A small image classifier, trained from scratch: activation squared_relu.
Rows from block 6 of a small image classifier, named by matrix and row number. Rows with one number belong to one neuron. Each number is 128 + 32 x the weight over its row's rms, rounded and kept within 0 to 255. All counts start at 0. Numbers have three digits each.
Before each neuron's rows are labels from the 100 images, of 14848, where the neuron reaches its highest value: "responds to" is what is common among them; "peak on" is the class under the peak. Only what is clearly more common there than usual is listed. The data: drawn branching plants. In brackets: how many of the 100.
# fc1: MLP up (model.blocks.6.mlp.fc1.weight, 640x160), inputs 0-79
# fc2: MLP down (model.blocks.6.mlp.fc2.weight, 160x640, transposed), outputs 0-79

responds to: three-way forks (100); drooping (51); spreading (49)
peak on: wood (52)
fc1.112:148134160149125152053162112084130130146080186122121129118067138183129105164207094136114067175093177127147148107109099220095099107114140101126151107134121133166109095160134103130072148128152088113135073092127099094069168151130100146148136114
fc2.112:095155141112150136141187099177199104093075148133141189080112125159088097161160093087183068117131121061142130111182130187114157133142064132143066129150178100111086151102139059094154147209164142105151166114152087174118112197125162070117137110

responds to: two-way forks (78); drooping (62)
peak on: wood (61)
fc1.562:161167104145154153140168139077054129132136099120106141151110089167157123109136109112140067100114193108123140171120064079092194155189172122132117142106057150150115116166117097100126117153096210139122125168089135157126164121198159154087071131
fc2.562:115098145130108110147207144134146071113119156048134117125132119105133131123132133172134077135108082140134074133128164138143147123142092134140135118082108092162157160132102141115130115144176111145096173152130078118126162171131137149174128111

responds to: leaning right (68); red berries (55)
peak on: foliage (26)
fc1.348:101168155150129162171123095073106143164108081106101097126139087093093124109106106151123116120107083070106122121166127114119117135104160171113099211154133114199067112126149117088093073139095109150074093138168114140189153130110126172137088134
fc2.348:134084139135089084055119107111120182144097114095176174108139141150128116162173095094138145169138167131121120154130122157175098194104134180137165142139082131151090152122149183151171161153092133071157176153066164145116109113078113202110095119

responds to: leaning right (99); two-way forks (89)
peak on: wood (57)
fc1.220:083096139130096150158176089141133134190111110175144090099167108188176152167123096088093157195143068118167124161129128097119136142117151097111132144105151148146139127103142133128133099091103111163093118178131140163133138134171155154127123140
fc2.220:120190147139081125126125114104133215127126147134135104141174102128068138095157143143100101123163179170084165196095146147108125131137118194179109153128091118145054183187127165140102145195087129138126096197145128131078153157109124162126118104

responds to: three-way forks (89); spreading (64); bare (43)
peak on: wood (29)
fc1.617:112164134122188102107127136134078087116102177177131155122086149128172118184057118089148103140105216134115187125115087118104164148059168126130133157147150124119114109095052122114138205155095083097083083110152131123140103132078117171151105132
fc2.617:131125080073161118098158168088175112108130118132148143107118096163058151113153125118152101102153138090113100133060150121166161095130136132097093168120126164132145083122074116126085139066130158100096088073136103137124109116154141174156158137

responds to: wide (100)
peak on: wood (38)
fc1.248:146103148154093140122121173107160089174111130168183162089154122176153120133080172105127072118126138091155134065137107065126188187099130139129151138141157139142134165140127091131126152146117126130128110086107142097115096150216155141183102177
fc2.248:095127155097148133138147141208134168162102110138092125099142177110118137115110132118092091117120174125200165184083159131137131099149120112137105139172155104111112094101106143109153108173098169091186096099157109118125072084100163112140126175

responds to: leaning right (78); white flowers (36)
peak on: foliage (56)
fc1.559:162191169137118154171114129123102162120155161155217108168114167128106125125107140096085102117118137126076160121111140126112111136101219146182112160110105159067105125048122170169091140131152178172152164154086124167125122114142138136135132170
fc2.559:083162169030128106143128152107126168177108120122128113121060072218123138126116131151146074126143159123126137185134072102149083139194090095080111140147144144157125143106090055095212133136091101106134162111126187157087138112114070191103096128

responds to: bare (44)
peak on: wood (27)
fc1.455:132147153116103102128117165113081135076118139078177139148123108096180122162150137184107136142130186119134059210116138158103142161084105140182091133122123082161056174171173143150088123107088104140049145091162149150137168138152121141147141096
fc2.455:201133100126123096139129140150123120136159088105101134149171118094113100198151116115142213155139169113161113186123133150131132110144118098149170142160154146147145120115154131141133087189062127098121131082126111081127153160139131158124167152

responds to: leaning left (95); two-way forks (95); red berries (48)
peak on: foliage (76)
fc1.400:130173163117165145082140091069100098123130104082139125116179190104162096163132091116120131106130093137144117077072118151174103146109143127160075108179104176129128080045122145143144142086149190142104105100154176155150065120110135155156126157
fc2.400:120124171078106047169140121130154153067102116129130136122126169133063086090163158099108159103177172122109138110144064166148145111153072126098142086204110128104184122133116103109149094108109117121136135137106093123157129161090135136095155147

responds to: leaning left (99); two-way forks (85); pink blossoms (50)
peak on: foliage (93)
fc1.162:124123073139166144084095104094157089080150149083084071142139179042130129178127106149035135115113133165111169126176176122153110176078101156149118081119108142102150153139135105140103097159095166182086090114173098144165123126107086105190144120
fc2.162:100134066117181153108159158163129128181123155119107109094149132122147146091138112104176126120136146120057115121115179095097145127122158123135123128114093126082152133147131091164072126087131109117099123117075172144146158110101157070109093133

responds to: wide (100)
peak on: wood (34)
fc1.177:064120108111127112064127092152114115123022140164117117189153172115134108152159074175130158161137127143099159129114110125102095129100094155107065194130106128091152121155105134180078094157172078155146103143079207081174106120144149111188117147
fc2.177:069104142093176103171092150037128209118073135117136096151126127091077097030149120151102120125129076143125163130135175072127097163143172054087098107151135116195123094111123126124148107123131119159078139188149094115108121070115098155084152144

responds to: narrow (80); autumn leaves (50); green leaves (36)
peak on: wood (47); foliage (45)
fc1.205:163164116187102080158187145090110147206104110178144109169106105107110159174084120076095117116168114111075095178142095154134136168092132106096176157136112151124102180140128142158094113115140104132159214125085112211081096112084122158073135104
fc2.205:085115008113087153148125084145133086124164075082120093211097114115073150156112182074099124138154146112120183102150124133094134113092132076152096095119108113123142152100134176124174160116135128114134136143144139110143122136146109051075112125

responds to: leaning left (97)
peak on: wood (37)
fc1.322:145159211143147157078114120126084104092096162131185166187088153138176113142125070133118131161098155153132154088095047182135110111196186103112148107142114102178076110098166144163116125102133102109168078115114131126084105201158161162131129135
fc2.322:063146141119150075168157162131151129161081145153140108094111121133219138129088082108113046089136133103145113154134153096115120168184081123080081115152146163125156106101109100110138157156160133058123064146199154096081170134072160093108142200

responds to: drooping (87); bare (65)
peak on: wood (27)
fc1.470:159132160171106160057151160085073162105107086166114163156139156089141132075152120113121121101100084105164154150121137160105112121061141133186117058100151113168116111107145082143187134133137093115100131107155126132116177138190108095142131180
fc2.470:136131144154139089181145132164121132111128134115138118151172110078132123173069132059103103144170131146087147132084137142145165155169146180113136157088154161136183143153126135148106124127155099123159112195165063123032161120089147096117078101

responds to: three-way forks (99); white flowers (53); leaning left (42)
peak on: foliage (72)
fc1.427:165132130139125146099190100119119054166056062167173139114119182110124184081102123133074073077116146100199147154128102150144119108102105116153117129151188119170152141106104160172137102138184154134108154160146131107096118077108131118128189133
fc2.427:170112119109184128135159121126093139139095111102152156130156155144109118113107178138096163121139135132163077140142092118130194073156137125085198159149125152140120071148133066128098134063105146118147137181118150208138141192110134171124112078

responds to: leaning right (99); two-way forks (92); green leaves (62)
peak on: foliage (90)
fc1.377:113097114132097097115088178137143151095190162110088102108131072121099118204157117128077068170105107141139165055120108110126074164133102102133184103171065122163110159104080137084056193142128143126115167122115118152132104140114157119116123105
fc2.377:135133133087085075130180107165094089180101113121106139138179153059100114100112156173148119151141025102135078123079077104143099166117129186110092127173146091096157111158073158086141159132103111087183117126140093130087138132069168106102127102

responds to: narrow (89)
peak on: wood (52)
fc1.215:170169173125122167137159142194108125161109121151166100113109155177112088105115165129083130142096114109076102134154126106109155116116120073129117153161094081122147145113133127109106181152079074165105127060199188063132133172107088101105111086
fc2.215:138172164085129178171106161089149165115108069166068103094122109118087159113120103113133117170129130069142109111098078132112138148169146121123105173058094115122129133137088104091133176099155110165115155146096100156115100093096165192133113134

responds to: leaning right (100); two-way forks (99); bare (36)
peak on: foliage (41); wood (26)
fc1.317:143117066184081151151121054139128155158101086118129087131113102169074138160123127118111101113089107135158090143173124108142136134114171109171090151074136082128167119198074154141083142093139143185143072126207118116081108070183132138187093113
fc2.317:144161159072221169134156108137143117167118156115150135102105155127097181198153111150162114157100124166129093130169182144084140186078107162074162084097107132110096152112150117093186163169168139146161120117158121178185164110136131113106159147

responds to: three-way forks (89); white flowers (49)
peak on: foliage (80)
fc1.485:134165142121050111137152123096129066124166188151130146077113120108111129101094133175158101102097147198172125139141114186124108143093128119101151107122105067121123123155183137135067152130172134135149121163170088128134073121121114126111131108
fc2.485:190087115070134104161094173131126143107148157148176128093150100175095078169167145142089206129134112121106130132150155093130128118147137087074156176115096123082108173124099099175089131177156153040157144153123066162155109147130129103106137131

responds to: two-way forks (83); spreading (43); leaning right (40)
peak on: wood (52)
fc1.552:124153133117097145126096175150183171134108134115154064081094155176160112151112093133162118139137163135151108071184078137118124114131051092098078077178129132209169095155161062106104145197088100081153124125127130103104107103175123144140141106
fc2.552:139150165128112140118109114116153099141137122189112114148118115126113080111098165149110098093124115154138141133069120098121099154142106188105068122119099071119101156107116155036097106187054106141168136150114118085091127157123219136149110150

responds to: narrow (99); two-way forks (86)
peak on: wood (48)
fc1.472:143107187142120129179110101058129107129108155174149165169176088154093090170142098092156052148138187145128139136109201148117085108080122115133139079112159072160107130142106159130155113147102160147128163126088152185174104154098109109083145158
fc2.472:152112082100124165181112108095142148117108095114106138125095132113147141133132204039140074181178117131131128132137152119157107134092152061117108107141079145110151146180119141117124115128124112167106131118145117127134063135067121086192107062

responds to: leaning left (84); two-way forks (69)
peak on: wood (42)
fc1.351:165126146133166140121115091092115173088103122121181088150182132151110129074131130088194095137134167093116102164090144157155112090146161110110126151136135160179167157088116091176119112152161143139104063155061120112156132144086152128147111123
fc2.351:100166099126141173123126105109154161128162128129190149116128142154168181100126080139143121162070146081120117140122201144105147134060116194163201109096080168106092084106122174181174132152133154132102153113111094102161107097137153118169095141

responds to: two-way forks (98); spreading (77); red berries (38)
peak on: foliage (58)
fc1.352:159126115113093169157102063073117167142101094136114078183126122164112148116195121123120133102085149161178111151140148069099128160078133153101132088057117128169127157189105129154058123097140118153131107161124105130110124077171096142163179175
fc2.352:152152130067124192132154071096129185131148172143156091119093151140077131136099116156120180121111100134086086123126202121117128131136141145124101101121109152169098133126115047106146193162097151110146117142148082115203168083107110096136120158

responds to: night (42); leaning left (40)
peak on: wood (65)
fc1.570:126076103096127146145088089126182130112196162153104027183177143074170097176131118126135141153116088107145078101144128165165149124063118090083082169110105133119173073119132090114135142173078066172157102086137143189163184189122152135169163085
fc2.570:159120118149119115124143114128066098108085117107088135172177192119094123114132112089141107033156101158116155185163087119139095085120129148139111113129099126136197108135151142115086074147079137088108113125146123156082122126072108086135073122

responds to: leaning left (100)
peak on: foliage (69)
fc1.150:127131064070122108152108080117148069089121169090087100150148145133153136143094068114140074106108087128088170144172152040169111111064153160140124157113144100114125123090129096108098085138147082178065166099224161137153142115109109114158090144
fc2.150:148135138163142108058150160139145155176103116115114095129126083147052127135181116104195163109171123112046116127144102126125117119093155179101130143148133116107081109132142141068036132118075150058142091099041122166104133124117131134105128126

responds to: night (52); autumn leaves (37); leaning right (37)
peak on: foliage (55)
fc1.303:148126085148067078182109153088124152129138124103143182090140121095151136108154137183110097109172104095171179148143108124195162158098148115125160165076124154083078181107151109153131206056151118142133066128117108180168105129130154155127102106
fc2.303:178132102110147137137108145120125114130175168125073176133156114150136145152114176131148102092082094116176138098135147078118148110158113125157155158097105131148193161103128145198136113102190158108166169098210150100134054112128127115098125086

responds to: narrow (100)
peak on: wood (30)
fc1.136:162138131124084091216076159048143141095113176139157128100145104091120073101135155133130068074121127098154167156142112091125137115071131113105167161080123107136119120111164177109135203065174159113145131131099121133125119152137098170145128159
fc2.136:175131126127142171136085155093124051111097153101055168198124144130109178131138159160172083176141090142161152075105185146116122149175132113094114129134129126133155154138052158145134089198131182161075162074205141079099132131176151143105120086

responds to: leaning right (93); pink blossoms (47)
peak on: foliage (40)
fc1.549:153110123142127146137135162089163113109147186103126128084105102120082147183124130141139112137128137108165151198208117137127172093077055149130058111067182089107171111142140131143059139134096143155092075103104097129122170121151077096146081099
fc2.549:082164134106122124088177167134080137164150127120119104120097136104142106164122161131136136092164148112158105183186139125166083142107125134097097097149114151113206115197131169142060180165106132098142123074106124102063142108122134157117156126

responds to: wide (48); leaning left (47); autumn leaves (43)
peak on: ground (41)
fc1.272:111102138124078140127080107111079131176129100211141127155097153175140160112128172137118108119125101132069148164163139164062162030170181146171137085127132123110128117171094099105164116111126152136119130140125143125096159124146154116144141164
fc2.272:116090141049135158146125140164107080111167147134085149148193183146172130150116076129117123134161113102163126181109168105096136109137137038091086100122121166161121181068134170137133156137117175104138147147066121126067098144082083087180107094

responds to: two-way forks (97); leaning right (87); pink blossoms (37)
peak on: foliage (48)
fc1.393:099129066151119166121135065182172133054208073127146151143125118117096135128113147128057176133114134122075089099072151160152098142087143132122155151107086106102151178172095102136121118106146144143121147133138137102137102133102133102124106124
fc2.393:154099094128132100128114136129112122177103145084131134092132107167163146080100144171172094104105122148187149137137122153100147103098107127122116152138064146192197172119136090099194156114133165169181152153099138157129127161126159112149118065

responds to: leaning right (100)
peak on: foliage (50)
fc1.306:118165123102117131167085127088109155126134089110165146133095113172078083132149099155135127121110171164168148123139130151089163106083053089115099183156188150156056159140127176135092140132103104148070048138116138155140112105200082165086113158
fc2.306:050113149163116120110095085064115144159120107118157136145119121128104174120137155134102113141139168097124092119107133091113094155091112178107151152081104094133094081144160177193135250196097135092143156140098104073158096097130090103131071078

responds to: three-way forks (91); drooping (65)
peak on: wood (50)
fc1.53:141165132127095173126157151131157090116091163122137139059180144167132121159071148153143115137156152070134166149131068098148216162069111145119166156144113172087137112116105107119172142050128130129147161110131137107115129118154142133162039136
fc2.53:070118140081181125146138118235161164121179143123125126105156138128115138113139113085183086095070157129165150119096109112101132152134080128093198117132159133167130142145042072149135086132151186110161081161154133137134123129113129193142163131

responds to: drooping (98); bare (39)
peak on: wood (47)
fc1.391:124123136147131101097165137088117124084108126121098128150062107157113081174138121118061120087116159135109101155092114128117170169206177183110126167126075107137080104169187133129132112130154211184100077135082071112120193160100089092153128121
fc2.391:112112129141130119111136130103106093078111139095137118079132125126121149141137107135142105089077097086150103137109081174165128136123114093148158088157193164160120131089103134079146115114136102103170141164182060135143146144108225141129208127

responds to: drooping (58)
peak on: foliage (39)
fc1.186:114106142186106111135079091092160156133145134090140131169163144114104190140155146111097089142194164091163098176098108189087057110145134122073159170122143084139173089139128126125107057160110169135094159134136100104153182128105122141104162137
fc2.186:166152130176122094076120194177140151095099162122139155121104165137152150121139024071129127095142142124178132158120095141094138094111178096189165109114104187053155115114168139165131087105141105128098151157123127127126084091138149185140141123

responds to: narrow (99); three-way forks (99); autumn leaves (62)
peak on: foliage (99)
fc1.310:062144093122099120142133203104175116138118129166155151136128089137069131144114125038108071071122155127096182125110161155078114126162105119081157121152088121175155123109115113143102138169100113170111096166152107169093141132120178172121161124
fc2.310:102125041106151201112109154141134148136162174080125150132130092095141167142160156110048113164159092173165114117099154133169110125146153097088086110174138155084185187144183057140056112118202133143112158188163127132129188128131102089148097117

responds to: leaning left (66); red berries (45)
peak on: wood (49); foliage (48)
fc1.57:087053099169192139142107067065161072125155138110152113157156123107144129150118135162074074198133110201098170150155178125185124119098102180099111082092111123112100186167080103136102100147109168131115133099125137111163157147062098102239128090
fc2.57:093123130154135188166176188153151144180155107091126108093163138061166164079109109107145113099067125098090142135159215103094166177129188114143123107140108081135173118164113124161110158083155131152123140120079187142129136109116124060139093122

responds to: three-way forks (94); narrow (78); green leaves (42)
peak on: wood (67)
fc1.345:116178144150170117149129188089133133183118114150169108162175096118113191155092124039145091137151169131104134109144130104097090130147129099165174153138158168176112200073084122148102132124121122090066188129091082140099111071149123197074155118
fc2.345:094114022120170177141142095138124116111133135074141131161110138097117092114121191128136078100158132154119102084103133098116102096110175133127053132167124098100167181126108135063156127098052119078142200188159098150102141100144162076129160131

responds to: drooping (57); wide (42)
peak on: wood (36)
fc1.411:168129129137066156140141071126165204125111185187115098138110082075142167126116100118142114159140117120147132137109063127103151143096127202096084206132082191084157079156128141174143104144121096093134165069125126159171152122087181101142169135
fc2.411:102116117117181054140099121049109121134145099026141092123107107136120096103127093196115126119078112115115152115154153151098142109156163146158123156070150163103104163171140198105112109112134181070089072193170152092119127108174089154154093136

responds to: two-way forks (94); narrow (57); spreading (43)
peak on: foliage (33)
fc1.512:136055145163127168138123071117163085035123105101114175157115118099143160124113102108146138157119124143104146158174130091109182130165139103138097203152128067158098127115098141111128135186186123128048105093164112064111189138137147153119107134
fc2.512:135091122102097111121123088143121156114147123155108165117129116156171124142126184118117155127105180144130144124109133137106129101120138165074160081136133107169072074147114169148096155116134088121114096172084119166120085099186140163103107163

responds to: bare (59); wide (41)
peak on: wood (41)
fc1.323:104168103142127174103105150119161154130091116130120173176086148146121124197038106084121142090198144162119179103114155133072135112179185134133130167173088122113120142097142148105138170136134155159096163147094142098153089084131109080172150145
fc2.323:129145108134168182130114157092136142177154123165160116044135197146209155118130125132139077114149173052122080121157094200150155111110146106151131081090159196125070173090131130088131137111119073127131129147150122098126150098144144150120176141

responds to: leaning right (99); two-way forks (99)
peak on: wood (40)
fc1.49:135097093143133159116145104136118126152176061122145124138117113203117151133177136125128225140114064152126140088117139102095146135146143123113057135165152173139173108165102141159164150109131117207121096158120157121125100099088174173175124139
fc2.49:079155164083097145162118108147179193173053153197181169092101099115056128127123132159104108137108165113133105133126125148090123157111150161133147148122143136133081128111152124140146185163097105161105132123119132140155148146148056150104072102

responds to: spreading (60)
peak on: foliage (39)
fc1.447:184124128154153131102117183082163121067141184132100134148154138118086119166108129160145066157133116114168194146155156057122179126087083158175102113087213085122134092110181109117096125160130116147115110129141123132121158140145080151184132133
fc2.447:124119110125119147070131174136101136155118100109094151121111113121142113129106150118147131091180141116188065199141112121123144116121136168093098114124086142171158123175110158112040176150087141071111139048068111123088122100174111148076090107

responds to: three-way forks (97); spreading (76)
peak on: foliage (62); wood (32)
fc1.324:144132162106100130074121126088104194132093209097153126156171087146112121204107043136172089164174115166101137134154114177136075136132145117168134047138100178123137101096170139124111104115176100151099176160128064096085170190128173125094169151
fc2.324:109109142132169123164162170106173121161070144083123184119156145115154127139149160163179130188136145106065086116127191140152110199171089113085136145188106153101165165111107081096147159185173169085091097142172082143083135137144128064095121213

responds to: drooping (41)
peak on: wood (37)
fc1.198:142177180123126141124142103079131135116155143146117058178083096131187091202132125141158131129080180141184086102110146130127169104040122087159150074135108037129094106122140127114092132101147112119109082092107198163172090160091125183124087168
fc2.198:140144145176076136130138041122153135118148167178115160065133113143119079200129095131151110102123120102105160149123175139190113117130136147148137174135157094135102154151135055109175102175130130123162115073114143137071178156178180112172102088

responds to: narrow (100); three-way forks (100); green leaves (59)
peak on: foliage (99)
fc1.278:079122112086142164101161180184154073142159134153115135095136142093168103192126129086083116119120126150100161155147116195104144141127088111114125154155118118134158086130137133166083131137084121175153132178169191137132108162108067161093136119
fc2.278:130097077119156189230148168128116098117152118155128139079123132046097170145090167159097150070158089083110153075082132091089103160166124103103108158118153110152202103108107094148134104108160161134143129149163112128123129195120211127167109115

responds to: narrow (95); red berries (49); pink blossoms (41)
peak on: foliage (70)
fc1.8:124135077176139125086078119074157168133162124101151118119143163081159116163143125137039132097175092122105169162139108109127159131096120146160134052123095116098096135091156151134116183164130139223112048130137059184141128163139115135106121111
fc2.8:143115044149191150141149180120127144175147129151111169138184134129156121117113130119121118149157147142124135089092164101094176109134107138181170140132115105144139142099106149196147139135173137120112161126133204122117126162130149131157097150

responds to: spreading (41)
peak on: foliage (37)
fc1.137:166112163081096118147099081124119140112139168140131069083162106122129160151148094096099151121127104097190126079084169136139126101136112127169162097158113138124140119166161099110116171135145190206149083134196048172145100125141132109175175135
fc2.137:121114113109174153153157122162119155154086113123117078180137197114122156101084119116137122053112157106108100207126163117143108107138144128099142168091142107113119112140145115112102121167078159101144089147131181108051119092107139054151144107

responds to: leaning left (94); two-way forks (68); green leaves (43)
peak on: foliage (70)
fc1.434:101195117100104082166108122140179121133107151076146130078119163166114116159054106113130097128120166105127136130119135109123085134139143104087142073134114124113126190127098038164145148156156101141077165168173108181147124093111094145140108127
fc2.434:188118146147206072114096142144144148142171101173098144113154117185076120112146155080138172111131121122132134134091103118169140126143134092124125137106105123132100098091137138209041134071120156038123122142139109130182135182128116168124139103

responds to: three-way forks (92); wide (86); red berries (41)
peak on: foliage (30)
fc1.373:090059102122127111197134142175082086131150167143114138094111205157117193099135143109101096090157112079095176151133099228115130127103087139106072168127132112101151057136180119142114087090107160142094134094163077136172109081090124145153148047
fc2.373:167101135116125143151195158169163165177158061124134142111107130136123112148102128182123109129103130099083147132113146159163091142138139146157212145166104188124183174161153095164091142138116164087163145095134136177048151128118145142125148120

responds to: spreading (100); two-way forks (100)
peak on: foliage (26)
fc1.510:128108131174112099083153112139127181134133204092121111113150139132162100112190099151149156077080147032088156110158091146084097169174183209114141100131119103104182153168194163092093125114131173134155139158115081049105146148148158129121125138
fc2.510:172139098129143128150172140099205117136105121089156117133194137114104115103160111092165137176086083189185126106080103108133180159139109128104103188106081100100062130180111166184148154096108143105121125042110126169125157088219116106120113151

responds to: leaning right (98); two-way forks (95); green leaves (66)
peak on: foliage (94)
fc1.77:159103095114114115099133128185163116079178131086114145118139043044122138171147117133106093166125144110121155063090117134169116140121115158132191138158100110160179186144056184091069148148162139159115177139131130135119134148162110142138044125
fc2.77:108139155122084100118155073148067093190145106139085165140137149110113129121098172159142118127129063168115076100141079142110130169132128175139095104158182075167109153150093175099120104105171096117208129094145178130172120153083132093096126081

responds to: three-way forks (100); spreading (61); bare (36)
peak on: foliage (30)
fc1.247:107161083111136105074141122108149095129112160091204167085136158112174118208076098090154107179083098145113167080106123134097164110148158066186083177124164108077160118102107099111049203175129072109127122118190134116143124130135086100139132150
fc2.247:114107101055146071114188146147129090098144118105133111061153097177095138055154118171163167136116160137170110165125126043139132102144098168118078166110120153144100123134132114121090140108096124070154141089092110143094106135106155177132127106

responds to: spreading (52)
peak on: wood (89)
fc1.262:150138184172174154121174150157156071137121110160142094111100075222082107115175100122161135120075178151143169149132066105098167127115096080118141116161114142179119148196145072154111076074144188140142150118119165172153158153137157171112109130
fc2.262:157142130124143118136169068145179116122097150039105112143107115142142115139138130092173087201141147105055143124097120169123182117123104148131072118151094097147156151134124118091158100135147115101119140124124133113120091230132126064133125127

responds to: narrow (100); three-way forks (94); green leaves (56)
peak on: foliage (86)
fc1.79:136135109136160103170136139139152198134125125142108140104159095121158135163159148174090047125148102141074104169152129101097162109088158149094177131104145138087081131098140082106102201088098082165140107135087107134089159189129110149124090123
fc2.79:149169114141194186086160143125156165129180112112078153123144076084096159152097155123168112139165119123178147091044117107091164133125119147095100149106104132177147161105096196155189131129161130124168134114132120087074142095174139141131118136